{
  "model": "spectrogram VAE",
  "beta1": 0.9,
  "final_lr_fraction": 0
}
Rows from block 2 of the encoder of a small spectrogram VAE, named by matrix and row number. Rows with one number belong to one neuron. Each number is 128 + 32 x the weight over its row's rms, rounded and kept within 0 to 255. All counts start at 0. Numbers have three digits each.
After each neuron's rows are labels from the 100 clips, of 14976, where the neuron reaches its highest value: "top examples" is what is common among them. Only what is clearly more common there than usual is listed. The data: struck, bounced, scraped and rolled objects made by modal synthesis.
# fc1: MLP up (encoder.blocks.2.mlp.fc1.weight, 512x128), inputs 0-127
# fc2: MLP down (encoder.blocks.2.mlp.fc2.weight, 128x512, transposed), outputs 0-127

fc1.447:165086156125088077172070105103092152183116147083144094187099148134113164097093120152151133187151105152136148174137137123138153084074108185118089141094149127154096074084093144140105182120125142098140095181128077118118176142133162093183162075082134079157128163132111105169159141095083119164165119170092124188129162050159118124136161102161137129144146174144166161084126114141179151126161
fc2.447:140183089129126147132159116154128140159127154158110123055169132117172104131200168106131096145092137158084126092154165143149123064110132112107182158161184115163148168163148143131063098176118167164154156081147126105128151154102181091155076116101144139138172123118081106075111152100119082119115077143116081152082122188145116170104137193094077108084105096154158161087156164170153079103155
top examples: square plate

fc1.43:161128154171189175196151161099177151161109165114126149107150127136176116101166153133115116149161075124114127151131076097176169148142236126123119087162129188118107167117108092075114134128160100116160113161093140133073156122120116151139164119103182127130133140166096110161153135105171097170103110132139096157129156174150070129107060112104004136123125152093161177157121117139122133142122
fc2.43:123124136140120120137116124135127119133125132140135123124120136133127123134122121126134119128123135133122110127130129142127126106113140124126114141132132127135125130136136119132137135125119128131108115112126112124143124116139140111124130143135118132134126128116135123126129121122127124128128132121138128128132121118134140133134126140126000131125113119130114118120130140135109128127126
top examples: string; closed tube

fc1.145:134078070131096125115083131103141133151166082115119151150104104158115115175133093140093099170138118120149147108121157155124045097108112078120074119101104084077081090147128118129184096067099102142152099180105166127147130141087105125132084170129087118105161122129106090175046139129166139171197162123079130169102093122106088117113132110072145094165100126168166108091124072059165119085165
fc2.145:159130146164108127090131200134144142124159179062155117071138114099049166130128144134126101156105116095169082101139165132135167118147166199138134146160154120176123129100170134117065156153111155130170135100185133150112152114143165155092124107138058131101103098120163091097139135153071182062122082104129173150135123176141154136155139172189080147117135170084139172084178159147067161153129
top examples: closed tube; glass-like damping

fc1.351:117161149055141102101082116160063107172142141147131090141108148139131111115143103113123087140151141161086076065129168162084131108138141071161114099122176098117132158125108187110123093085150141135172113085179140175169072140096151159175129164113100168094144094139123118151091071124104140170095153122087167113174149073101136109147150174093172113151110143157108059091069106099096076072163
fc2.351:133193188136125154161127138176154121153116154083133082119082161140167112092161110092159099079081169137152088114067094125164144103092128112095169099094146089097144149114167170072091090100113098151129100102115131157095157122109085105151136094125106153126167086163107062077175125177115068101104090110146174152104150179088076169090112149097196156113120140128108115163079084155143120149091
top examples: repeated hits

fc1.404:150139137140142133153126142151131095095142155118073091131148134111106042112132059102087112121084116149111135129147165154142107081141092159236113116199169125140177164142122152200124164161153138118143110104067109150174143120090069130159110144168125113151154160134126113175172081149116138109133125155117169144079108070173184152075144156169160155144105103185187129151117139166155170156141
fc2.404:144143071101143162102119149175148114087149142116078158119178154162085149057158123093143123098100079141082141091153086091139062105126112133059119071134137101135121087115131097006098100120081126139148112159164157112128094117068093194083149134149128120126159193125107122145112139128152143098147138145138131188133142151109177137076069143130201165126129109080101098130104138103114098134133
top examples: glass-like damping

fc1.418:147134142152184174210135152117168129149119150095151133132134123157167123111167152135115139136166084111129144123140089108171160140150217139145120088154113202099148164134094063100107141110149089091178133147103146135070175138152148188145166118106197110129124148178086120174139138109165124182133094125151097131137165179107057173142053122099038130109126150090147186143135134141125146122126
fc2.418:119137120130138155157127120130124134124121133139123109117112165123122138112136133131121135126133142122117091117144138142114133101124059127140135133126122116137147141130142165114131123160125121126111101118165145140129112112124117138132103123116120139127124116123142126127115157132104133107135151137125140139138131137156129118145145132155000139141137117146144128129134131109105121125119
top examples: bouncing

fc1.429:178085103088141143130081157137116134166137140093145104123099108161164171097138152151129102164155139143142140206155080132062154152127106109051136102177115157122135042119111099107140123154182105091148102194078066142098162152149053057122111082124160124158155134154112122119124159132117097127106115147117080129063125075135101080065170136076149140144148131097097108090145146126091169116105
fc2.429:146147081095109133183173121137166125114146100106152136126179114137064107073139089149122084100144077151110141079178101120130105112131195156137101086125147097152141149146175125139126079163102149133115141072176161109084100149101113131153129144145086147134137165075151153087120110099127178065123155134146172110082115116145178128143127114203049143098158086093088177089142198138116045124158
top examples: bouncing; rubber-like damping

fc1.420:138117112123114126093165161108166156112132160166114076103122174153121187128136148111088098127078159145130070059095070178108121127087113149110100150155129105123090066087178149082099161093169074115161103144115097201185114109180151167114157107120092109150141120161124110118125105173090164091145082176150074136084081150088161093144090113106166171108151149121106176088165115159174153139095
fc2.420:142140106107199178138108167130133145144120199095095167110132176141159139107160135083127121122050158162132119183120155092132100059150112122101105122168161152198131158072149109155054111120094106147124096175134135132092115092085097134113150124139136142116173161175074081105143171126128154103091133128142077094132113132064161133135135186150167167185066119096137106160123103097190103123177
top examples: repeated hits; clipping; text has "clipped"

fc1.284:127136115099157043183083146095146099157107127078208191116125145156125099086076107123161159142105127162099103110137083134117133132134123120090122087076161116081092164138040124090107095056139130092136159128171072177075175155130120129078067118134141103136134142111144118093147093082129109133088139102120062077128155056141081126095154105124122104097101127159129142127124146090100091111149
fc2.284:133160086116104146127162142170162111086165125149143132130179122120062137046131108132127080114119049137074148090145160120144112112140211148134113075145153077160124156159155120115108064177123139146110108124137158109112097139086142123124167154129080156150137186064112117114097103142164167053131101142173138116126093115142195111140151104189071180104129105112090148079138197152096090137127
top examples: bouncing

fc1.134:097088133154107087131109085081115080095109141123174150071092121124121077099168152170089138135080144086182079115148160174142150113177104084110137165078101142156166117092083156117072129127147111151116099152155093151115081086080140123137172084160088160077075159093084164130168092156144098163077078098078144128094159115091126125174120096118159137104169159136094074135172115150111168163158
fc2.134:110155122170164115076168124106086131180103161137110085086135072176167103081133110135137099135089136140131151164120155179181133099107099098091094168144126172179083116111179141170111178102130178166160129120097131089140083078101097102150120073119106160152106185112125111072103133144104102161151092112117119094089156082141170173087150162115093137110170172070187109104149107069160096178135
top examples: small; repeated hits

fc1.313:174126145176197182212147156099173133144123142091133126116153151137178092125181146113109131125159077115123132153124071092122148150160215141142150085136123180115135177113085099117112133111159098144169115167085153132064155138116072153150117139115189119138132132176094110153134113106152098185106130123133083149141161162132069136108063116099004134142112144092148160158142128147117143123136
fc2.313:122130131121129115130124128129115113118141138143145132124135148124126136133115129137131134131129142139128109127119133134125132120136137111130124138124136112131134127124137133136123120135127125133121112123125112126143138111126131131125132136132118133123123124116145140124127137131126145117125128121128142113122125131119125112126144127131000132127121117132122128125128122128133130137126
top examples: bouncing; rubber-like damping

fc1.217:124085147159157170089142095168142088172144118092109182129136168103095123152145168097139112088116173109144090120175098150131154086120124122099092113067184090165128159119184170099093144117081133175067132099163143163080100170133078127085095181154135112168119138124119097114118084129081096163086112140148139125108125185172130090155164079086124144201127098145105114164101205175082156105141
fc2.217:150148093101099111128136143153114122128127173168103122168099191095143139108116099164090091143187122138127155110130157124127103148071124082075157098174066127104148140085131147095075133133097153120091141158160152131131116071184096115134131160068111112160158127184095126155159153202160158167067127149098103063191108091137127121092089089119164060091125161123123165132099058117191173149124
top examples: hard striker; material: steel; ring

fc1.121:122169139119104173081140072155179159095140117099126146148106151097147112101149071144114137115086117136112183180078157164147150088117158170162165161069146160100187110157158129073119115095074153122156148108165079074159122092088099139080127138125094077125157149114185177059134141170106114154156129115096157138162094131168194119123103098167171087104083111132090122131097104124182095074106
fc2.121:177101112086177114175080105171129147089169172083110168169134129137144143074110093063096156170097084154113092080173095157113078167123164145184097078165151159175167123104128147146156110137112122140133129141086091155104101145157142104176120148113173100154179104146123149072126143102081120120158112090165085156179094107080125090090126152165172117117144167178161119118083092160129097179088
top examples: glass-like damping

fc1.196:064121046100070110083166123118107098124150120139105095114114144094064161135077124152121094106147162156147103125077148165127145101140118153109141127102157087142171071126118210121086080118103148160100092093163152123141083096136153092084094132178067135150092097085152112121095111122133152111168130123087174185102085144092139084130229166153172135099117158180114107106123154158104105113116
fc2.196:082152143135140152146141181053146212133142136098160098066102122095139146145148123155096106061164165119188108094105166121139138100129077130109179135103133177107097100112128177161102143167105127119121097140164119129111162110136181143132095147158167088150096110137098093074104122145149135156106114095136124073142063171136130165134104163143243080141090147121141184116108142150118120056090
top examples: small; repeated hits

fc1.321:103099111172157072124154090110118089138168134167152147143087145122125135104105100087147162170149120140089149131127158171079124177151101090173158144103152144123117071141077155190090091171087135132121143148113106149102071099180166090154089122158160184100131125076095172174185103125097096133106168166164072157162083107099166088106153129185130068108097123172160101082102163084139134085116
fc2.321:145177112170101180163171071113092148121091074111083169189075167099115181059132156117149154082124098121079090163081084134145121138127154072106145099143143155096132148113174136106149165164160097125124168188138120152162126176068151171131162121100128120080151156172112116114126155100109128076111099169090124159175116128132165131143086109173148152129096151066181147125165187124155148087147
top examples: thin (high-pass)

fc1.283:154070134118175161139102155120080135093109102087126065153102141131148086138141094190081161170142119191103080178115117129087082119132149084142145113189146092110142113133164182170135130156127151085137185163149155110152186130146066081132104082125160080130136081146159168127144070125116076071145143117128084114063171089152171156131185139137174112124164104106166146127150128185127113138100
fc2.283:099134139098068139112194149110156153082179173129116112098186097125107124080132116129087070103105104130167107127113164148176158092189155104158144090141179101182118160191157133092086091139089184158121161147148177120079127145151148114119150145118127083185073169078152155127094134133123173120095106115144143159085096199164116165148152095128091093155162145119118173089136145147066088096129
top examples: repeated hits; rubber-like damping

fc1.272:112128113137102120125152124122159140185086119201116130087108143189154117176068082142105161158149197146193139158100157197132100147143089136152157177131148117140140161172141201148099127156131113128054101110154129118119114120126106148174082179112103129129091068075118088071090079105092151128124125116181084116118087131139139165117168131123168126216111144126076143121163158129141124128187
fc2.272:107131123140110071147150143099121142118119136119153139113094148113143141173115167174090108077163152125161117047106093140119114135121073127080130141177129107086104076144074151186122138111157122108132114062136071125140151130172043135133090164117106137156104100113109085178155139193100133142083088095105177186147107131160120146128070133137242095074108116194134158108132114131104147091113
top examples: small; steel-like damping

fc1.355:136148078113077112110157090179069102115144065103076089153127175121084086094102122128153134103058151070128101154124085168171104108111096153101076182088155105087137122115187153140132116169145125143109179144099126101171077171182149112142099108132106106158129112089128197171178145115161100103110136158091140167128091113066150126106194088086147140173101156141162111163137097093101116124131
fc2.355:153085182116101074102097089094059160130085066145166151143118063120143143168061160161152161153163176102144142139109071175159137154107137080188130151106106125093092099135112074145174178120136089146093142069099098167146171181152166115179103101100135158082110097119144183109169151109092124125155162135085099098156151152125104125153102073108125141118146140160171082161167121127145152147106
top examples: thin (high-pass)

fc1.378:163142117152145132092165153113090077165098127111164100174120163151154074116074128145100097154120122109135093172084156157154136138095075106179089123119136138123116097165157148196146174178104159170128163121081138133170128120091080142067197122134119095148146095099177088182125171157152127141115138151111128145133078129127179116114206127096113132062176072149157087101167186092170109089118
fc2.378:099138107102193184169101165116090144118163132099054109123103078171108174112158139093160095129098148134151070118112119116100095102176134133115181072091142170156126141051127139109105124112070157084187158152134120126101147081092099145145165042176130083114149150142126147091103111131146144155140167150076099160150095153079128183135140131132158097170085191120135078121072132111124108110096
top examples: bouncing

fc1.363:112128094118109128081109142126144084104117124147152124108120163094110143118160192144126077132133138177142158104173150130146196095124080153117121128173123140111093112151189125113108156185156152155068105185147052092136099160145143085168154155113178155131094123079120128129156157218142156068114112127164169025116097126160198137172156108185162125167132105168110140122154150128127175139143
fc2.363:120139104148103132211135148150133126084134145115161111113156138153073117108129093123129121096141099131101136120118140098203129109124042136224101098067139107136163149155121156175118085132087135140149122141143126123109105133104107144125117136152087128171144156116122129110055100078135156095139127129152163157121121133116156156140121129135255155086125101114111146128080136138103075146112
top examples: small; steel-like damping

fc1.116:161149140163203188213147156098176148144123154094109114115154124152179084139179120134094151137159073123113145144107074128172113143164215102140146099126124205115144173125100104134129134087156080124164104147084140123079153132122096143114129144122161105134146143167089121139142100114156114175112109118148088142155153149132073161098041128072014107143135149108152172155135141136130142126132
fc2.116:127140122129124140146133113144106108136134141141129136136111157128101120129108120136146133138128147129132109130122133133126143099122091128132103112111116132124126122134115125113138125137137136117116098118151128139137121120131119136125127129132127131132124117131137121109123134133127135111154146116148132122131116130147139135156148149152000128122126127141118133134134124128122142130125
top examples: string

fc1.304:092158155114127114135082137174117138078137157118226162110110137150132133109141161119196159172111196157168122149109158173140180105126082093148127160161151104181137162120129147126102149159146168125107106110156118208161157078182206137071149120165131099134134142150132121081047165103177123111121135145151115109195153149119126128170134160159173186110089155137154150141150152131173125182120
fc2.304:104140097057166185105103148144140133133144147109083120116117151117130180110187133082161140096075138151125091012126109086155075101135102127085156119126141145131142099080142117073096112118091127123138115164157168131075091088086125099091085119156159097115164135161117116069093091119174101144169159175132117137171148129098131159093148170122195113188095167058144091140081125097156115126117
top examples: steel-like damping

fc1.333:083132133059072158138085179107112117114140078152145122149113163116096173110128068175163138176084169150166173081094112132100091073111144157119126173119137127125171118099147117097106109157172145089080117094102181122118117131080119167180150154180097154092105111176108087107086074103176116146101167080168173137086148108152116102142119159127179146132123160155172108170165093170172087164158
fc2.333:143153168140115188135113162114108165120136141075119113127074142103107117154121091112103139185121096158145090167118174091125103077124121117106133157124170199111164141090176177123152148172080102113165149213153158124139180067157110141085144095165160070154174073175088144143126107107116140153157127128072103157098085110123080137147173103087154087145072162113109176153135107153085096108074
top examples: large; clipping; text has "clipped"

fc1.330:084102150082071123166125139089149103129087086093109078165177153081091080117172127174144092146118162138158076148176155109114092165111087110109123159130179080144084164108106112102076162112081145109094114078159165153134181105085104123140122149143155109156158100080113111096105144143178080101144117161114102149077085130088177127126104155091160176081134130180147165161166167162177158109171
fc2.330:143171182086175104109138165104155180130139156145165142119135102127094141154119147111125154091088109083132085145151183168159167132095147128084123173179097098179141100178109160147127145184166162158131109165121127097080173138111136183122172158108163107151096122154138076100087112157069124173186146177150078127188117156089137096096180155092110108182089172098098157167117139149159142184152
top examples: steel-like damping; repeated hits

fc1.381:137157076159128105129085120135133088106080088075079164143168127118119153150111108148086185136087168089143082150160162121146087095147078093110122154072170099152110064071122140146138095165163083082155105171112118095159126155075091140076182158147122068162112137166177116125140132123118130082166098081161144095130099134149112105144126127071143075165139094109073082170147091090078107143100
fc2.381:194100111141081179100123136101165076118142164177155138120182108080159154171162169157150088105131180152079077102177094130152166111134111119061132083149131088135105153115173114069140119101149164133167097093144093171164106156077187117103165096173099142135104114133118155106149124178144143120071090119133086165164087158155175184107130137161113160178124086147113095177140090082133108116136
top examples: steel-like damping; action: repeated hits

fc1.445:092085056167149118116119107124173131126177082109118075151158128102107163139084136185111127122097183100153142146124131109123086148160101076142085104074114099111115163090098153108144071151087112175060158155155173113161078130093073171102071172155068133173094148104094116122115086136181153105125170132117144126133148156174147160172137153140159099158105149110111058133116135160114056113089
fc2.445:092113080120180101132144120118079135143172113133132137087131111172143097066127172134146096125067109113076164149142146180142128158183127096162087164101153095154106107119150151071184151073076138184145084143166127105131109139061105103159139160134175117165147125131088162162079107109166150086139092130124124142076089138094103121095178084071187094181118116088161153140162119126190177105112
top examples: hard striker; repeated hits

fc1.94:139083089126130113077078078107094131099138087143160117129096188087090178131176090116179169114137148183170133108140089085114066169096074103158153166150116143076146169124143094152179156138140130163081112096086111150189127075111118147103104192148140111079105158075121183093106118120077092151133104156137119121149128156156151149111149143154138174149175072147167079170119166154153119118173
fc2.94:129087147089155075166174097083129133120113145095092138099090139147136078128159153129177146124139141073159164110124088136124143150116107065135089140122121174092075182077147181080181180120178148178154145126120092124106152131189108067099166129152156149128159153082173159153110181133108170151168125131103156103144134159104101084171166064106143160157164097174159136170179114082093138141168
top examples: thin (high-pass)

fc1.62:072164133125090121119129133084136093085136134126099083070079118167171109133100107089110173185115115134182131071090143146135084126140111147174162126114181033106076097151183152075119099128148144148166122124096076175142100106167195191114129084171093158145141167157129125083121097158114098138110129147099131091162098130112129085102172141096165102079105134137098101100069095107094107153154
fc2.62:129152164174116113083100138166099056129095111143087180142110198159121167121151135132187149157108156139087144174160113140132152121131127091157107195175078113068119111163142130101089137178153054103057123105096085171142134173154140170081125132117150176090104139149112084123102153136123135158120074098182143114083187120145174088103150098089138097114093095163092103143102069116137130166128
top examples: striker: soft; steel-like damping; clipping

fc1.23:115088096107100045136116071112114063055127121134132159092152170101142097165156091105099149115158203125078185121164156101142097156091116170128136145061115134084099102108120143140128158155163101118095094060091155152152077105165135105139097132086127136161065109083169097090185122092142117133126128120147168112176172090180104074147146148124164141152105144119135097098099153101136156177092
fc2.23:137166128134122149141136082137100111137057114153130097158151115126140124085122151151139189146133143112100115088102105147158075197068096145115103191093066079065131132150149166095147111113162130099087124123091129160143160131183107148115153180132094181079125111138137170099169106203125170162115079157151169137099123089160152086137100062097167107089176110173143143146095113083174134193121
top examples: thin (high-pass)

fc1.52:150123141073108125107098133124089090157141076090169145107086181110139147139170163178164072116134103073103128137135079161182126089126127163087126088067142076137109085144110148078128068177131138152165128077088163078109146139137076080125102163186090098174151138076165123129116164144131150135075173088136088160136147089105138161140089152168166077123099116131086081106094118093110120166158
fc2.52:115150109098088156155184131148154149120106143092173109102121128109151182180135109108150097095115180134132077059092106105109108123133085105166093098069116180173085080146130127157200114182137143135157131137101148150082091175195094108161127130102060178106067070095120118162169088145120119139090141119122161109064115105184151143097125124101170159159129079085141135147111081136090092127110
top examples: steel-like damping; closed tube

fc1.214:052159109126120178103163159099087109120179113112155151112087096109116145132168169127099078103087164155123052134149156118190129078138084148136097107150128143146149104174234194074091137114095133180101137138122079117104133134148196191094129127142138101123108100148115103141140116166168146135127076141106081147163102177159120101185122136138180139172122122118125130100118087109159105101066
fc2.214:119172160149200134144132175157136097111117151098088115110104177157145148122181169122180150133130154169090145158110130170139102114131095173139148136212108110144145146122145096135031109154118095146122079177102116125168173094112135174120158162102184143064131128122048079104127127175109100136082114104147105089120175102116136131112153202110162139191099120133137120187114154099179178122140
top examples: steel-like damping; clipping; text has "clipped"; action: repeated hits